From a checkpoint of a small image flow-matching model.
Model: 2.79M parameters, 32-pixel images, arch unet, activation silu, widths [64, 128, 128].
Training: soap at rate 0.002, 9600 steps, batches of 128.
Data: trained on drawn small creatures on textured ground, 101725 training examples, 12.1 epochs.
Rows from block 6 of a small image flow-matching model, named by matrix and row number. Each number is 128 + 24 x the weight over its row's rms, rounded and kept within 0 to 255. All counts start at 0. Numbers have three digits each.
After each channel's rows are labels from the 100 images, of 14976 (inputs lightly noised), where the channel reaches its highest value: "colour at peak" is the nearest of a few named colours to the mean colour under the peak. Only what is clearly more common there than usual is listed. The data: drawn small creatures on textured ground.
# convs0: first 3x3 conv (model.decb.0.0.convs.0.weight, 128x256x3x3, each kernel summed), inputs 128-255

convs0.109:148093083097171127126159097123102126122124157111122147119107127107129103145107148121137161098169107153112112146124172096165147146130114132175112123109103155128110107125130128096110134088142130119128158120131101126129134148112142155115110133223141174072086159118110090092143111140108180157149126128136141179135104117134124134153130114137142156169113122133103142136116115138111108147119
colour at peak: black

convs0.100:116185143135101138113194222142116113115105117118095148133137123129090172153151153136103127103130114145132119156118196090124136112107119125115180116151124093146147060095140125108148144131101116127090122114108128120104094124107122152110174138175149133131176090131123109131120118132101153132149139132129126157138164117142143150140124130155150152113134117129095131139109119163150124147136
colour at peak: white

convs0.53:156126061102153164108132112106123125063110171159100131096139159129117149117161174163158097131132166173086121117104143096186155152112152124117191129125126109000059079127121136130087126118156138124154122126103179112138145136077117150134159124055123138118133093107159135111150138168149121128152134126146112190103116108131110098118108102139128097098147181108140138129105181141163082113119
colour at peak: blue

convs0.12:118105092117089131153138164159115119119114092149139111106145147129111084067162116117132130100116090120146119111175163107144122098126105135168092139119132113177101190121125197091145124141179128155182161134071129132152138107146149139038116154142091129094113116132148120172148132154094166138136129101102120132182113105090107149106129122122137127141127129101149164145133127122104150182140
colour at peak: black

convs0.90:155137112139129150151132142155132127151156145123111123117115116000136121125136101125115117149130105109141143141127165112154155122128133158082099118159136119102121147130147121147132156111125130121135136125160106104099136121143111158125124128123138164117133071104122160096128082144139129150082120134120129138136164138155136116161116129136113114137157144117109179129166117125166136165134
colour at peak: grey

convs0.33:141177124154093123136162150088126141165068150123133169168121156144089104143133117110117162133137154071156145120088132139129136112163119113122144106071034110186131139116113156222115122142147164145099140153104123115132092126135099120128101118099099173135157133122121145120134133102048136142128140139120108019173125113134148192124155134132144094157133102153131127132135120137136111093085
colour at peak: brown

convs0.76:131139133059158160142127149115124085088135111151131132120127132117126132135124117116106146112135076117147061168118136145153097116136109197134157211133146080114132149104132125166149129137128153150112119098107209134116121136105092134115101110133182124119132092153110126135190142108167099120062091101089124163169082126138134183134164107113077141116131131150141139148119195155074142122146
colour at peak: green

convs0.95:136102100117110108103117129149116122161115033186097134135035139126116135117140130112180115090134108136172148120140158162123108116119151139124128062132130099097153068149135143095083147140160116116158104140107095107148114093152104153129095112132107116145136105114109112185174116081153104136113134113096136142158145099149127106101138136082134164128159151154061139126160136107159154157142
colour at peak: grey

convs0.123:143108125116118126116100147119148146110129104087136096110135194117123156118122130097116110069104126120100161100135099192148116095113123110153113122139145144040110077155139049100138143141141157145133124129084133125143155114089116105133144109138102152156142149158106120094159167146187162136146100121155148163173133146060103093129143079164188156143155146139094145142160140146118131144125
colour at peak: grey

convs0.113:117108141133147157136125080161121135100091119143105169133130069154108128190147129089125150165158109105104132094128090124081088170153110132127102085040108093164109146077135130178122119126108156130133136136119103099143144151094129123138100139125119091112161133129109127152128135108133133130096127146116121154127098141118126136128167089071141113136135134126148088111132218131156148127160
colour at peak: brown

convs0.48:119130086130148140127113092102131095133150153149137138114118137151127156148125139148122126122156115118101082124113155099184142135103134146092159112127155116065155131115134140155131139114130118131110136130080103141120129148139127133163132112102162142102178103132163166138145145066145121127155148130132164134114107166153110153124101152145158144154103115124089124159113128100148132187132
colour at peak: pink; white

convs0.120:121117127116105107157129121170147125110121131155204110126102136094109144128134116116096130132149135119144111107122111156137182088125088112169118146123149118131107161130170120118109112089173112137136125114083126137077114077129147117140094113066131080090081195118087178172154165103183111108131144111116111116149109111110150128097120148089127135121161105104125123129155145120151150154129
colour at peak: purple

convs0.39:117152149129144167131117092141113070080094142144127133116132110103133164123104171114174081076124122143080114155126117166141146133099169114172140147130092137000124152119139135097068171118132140103203125119128159132172144166109109094170094170110116140115144190113206121151148112135141173122150165126111133174106086081130086140150097135169100122119119108116109118120105140114126117127116
colour at peak: pink; white

convs0.112:119081175135097104131106174138081108138137091165114061126112121124122124135136099097114088118112113136113112139145141142095152138063183153133127154148168111159122141087141107149202110044164136101132132157149148142136114131123111198103141123139136054121147125115094128150134155129169129140112145141115120147129114125127129096132079117142154173138115048200160129124146099110172135151145
colour at peak: blue; green

convs0.107:113147125145127154136146120169128095161108145129118139118159117114133132129120147202091131112110136129114112139138096127126160199134148143139143127122129118157113151128149175102145093136143108115098111143126108127128108147102167131061176143131101124095121102129132104155132159170133134127124095129123153138108137170087132136111105143137130139107121107113116135150125141163140189111137
colour at peak: black

convs0.98:115108121175152104151117170165098180104150154117164105114134119094105129108108063171116125095108110176170065088141155157117129150125160188129168122146129156153099117122168121134090084152160099102112116134122156131091132092192147135127130138087126131160167096160133086119152162136125098130107130097082086072108186086135132144131156103135144141151108132100098147147125087139157185100177
colour at peak: green

convs0.43:127097141104093082170114162177138131114115130134175094116100153121113139126128128210083101134153126089108127105126143123150089152119109109182119126130128117092115114133147145107132133116146120161174086129114085137099139165123133147141138158113128112153142155161103105084125118140134132123105130114126160145143109097097117195130114119129097105131140106130095121115142129129167099125108
colour at peak: brown

convs0.22:124118131129153186145114111132112129146114113130089136111119121107136135126134154119157112083134123128124117145151172125108149126129139098152118125108133136058111114128161200111108120087128124105151098120099120103131109155117133149156114157166130115129120108121119128156141130127128138134118125132149116118152129148129136136148143153148141114106134092066151092124128156153145141136142
colour at peak: black

convs0.51:136157126121120098113125083128145132134134147130129105129109098129120141136077135153154124151155125095099124111164137116133107098147133118136050127115120124144170128147127087145121150149115130130133131114136145181138131136121144134125134136161146117163067146150129118119136072139137100139134176150134115133113136124189123088129142113139120137111110116122133126128132123126143143176136
colour at peak: grey

convs0.74:155102104144141123115095146143148134109153126132204076097133088114126121104113146115199116123127133128089079103164166119179097096124145133158127125148103152123086145115123132124131168122158130121107127154132100151102160119121148117158116127159118135093134109146123084099147121151120191095103122130079128132102092104118095077130118115147077112160143150116104123123114124106104106095123
colour at peak: grey

convs0.117:118091117152103131139149108094168149128131191120084130104151152133100125078119120093123076129107128142152141120066138085106155166104113115122103144155126119091089129148172111158080158116126127129138134125134111113140133099108106119085139101136120097127104127126125130129109148118154135100118138170161099136128117141165147127107125115105149112122095154110130140146137103137138156103101
colour at peak: green

convs0.4:146072137163159113098143106109100139154105129111142156135110155138088147124109130216145220143130104112127128146124132148148068112095129111130102090106146101120087128124132134117110119098093111123119165139127144121160137129126153090137121127125125174134165174146151188088119116163141173119139136145143118103101141192147131148152161141128135099117158117102143133130182083118119130123121
colour at peak: black

convs0.59:132116123151148163140148107181100140144138109149081093120124114134141126133135146145149126129114126135165106177116160074116080106142166171069131175102112091123167150135134154139137167149126144118134132139150112148127136174118111143154148110141158120112151118129150127110150116139138113134255111145101151114142164112114120146125108133128101095127141160148135107047113113098115117123108
colour at peak: green; cyan

convs0.94:165140149133121132141105183165116132107127122146068154140146130111149150136126151148136140093122127131102141143124166031177126213126166131123132149109114120056153150122120138109157146099132140117128087122162127126128145151133107132134147141094135140122075111121161117167114089138102113138117115132119145119135154109079120138132108156149124141145109137120111101146149147132171209108094
colour at peak: pink

convs0.16:127106182121139110143131140117144119163147105094119172144143109113095166115133108148155101120085132163142090150109141170128139171136005134135176124141119107127119041162139138046084128139120118143103120090138122121107106139134134084112179157149153098130119113143143154085167148133144133172126109121132158166095122143154145090111149117087133132101081181079114142136172134136158138137136
colour at peak: brown

convs0.111:153104094121156175186148135105159121124154153170119128150128138152123133119153124140139142172151172113158133145154074171147105109090121112101165113124126155170126087081148126128107107100136132095124109122138101114092113148117145107118130143159132129105143096150132115108114149135161131156137172171163120103148181127139148110116181145113084130120133110086087138129114118109122147134161
colour at peak: brown; black

convs0.0:104200077129148119137129207154111118174089128128070102118151125178129133049112101117105117099118150098120150133129207162163139131112121135100137092147116144191093109136143132099108126126170130116144147109118166105098150145143142116115169121138166175111124173107145115145136084091095151152116139171116125132103112065168169135144136132154134143150122099150156115151148129137152163163137
colour at peak: white

convs0.54:110156132091126207124131228172154130125120136141111111117107147134117170126131140108112122170160131148148135120112111178163073138099119128108105165072141095127161150132144128147128115159158090047135153148127133176120103154140094126136111120118111070117157140144144104087145106112127144139200103160170088165158085129128128167127116097097134136147126134126142119151112137130068090150113
colour at peak: green

convs0.118:125111125124128161162138218131115149155121155136076154137138147129159140115094166128139144105162157102152100169105177098132100073135131120144131140139116124076151097096123138150143180131115144129096146103132118110132143156142145112129164159158124153137149114138145121100148084111140131113147129118144116165123137147123132099156137145212156105103122123106115099124132138116112131159126
colour at peak: black

convs0.103:101110142107128156152129087112103146092146119206120139116126103145080156143135135081124137171146082138093122124149142128128114136099094124089057177121170094161134155108160146078178143093131118083135163153112105155125148132127130084129129105136126106100158127116098140127153118118120102123112127127157099189127136139143123118141114115126160134096165136156164123141124133131127153151159
colour at peak: green

convs0.72:114121155164130135133137148147122127105134171122094162149129166147123152107137117108059156138118154139113153151109178128170130114129164143113150133120102113094110157085138133163166102114114123141089150125134103102114149122102081141095153124182100124136140073148127125143127224120149154097156114150149113127146191104079143117111106183126136117124080168087084119131142118122172154100061
colour at peak: white

convs0.11:049122145196144088154161117120111168148151139132135146137147078169094145174114137125129150165121129121119085109138074136090150140141121132121144129107124141145142130137132161096173176081147128105134104075082105123141130162168141109131127096146116148119145093129147159084146141122099110170139144169155120124152094153132123133054135107117130077105123116126138128111115071118116174144143
colour at peak: brown

convs0.85:136135169163091116120139154104126105189100168105122120146101135121099140116249125136126189134128159138139139159140020130063124181112121120112142107112125116080175138110124120124119084116141139101143114110108148120142112115144107114050122139000116128121175129132151093162142121183149113135092115131103131136116126158117135133135083193073107141107107091114110128117147134115129122126118
colour at peak: black

convs0.26:132139134148112133144135143084149136073105094105093120128140123140110159130182105103089104146139142155124159136164130106100090133127087128145143129171128125123129112120133145127142112129111154112092130121102114127110125146133123123149101065123119146098107106114117151153144175161145115139110121148141140107126139119154111125140120132112162126097141134093140132184129136079122147080101
colour at peak: pink; white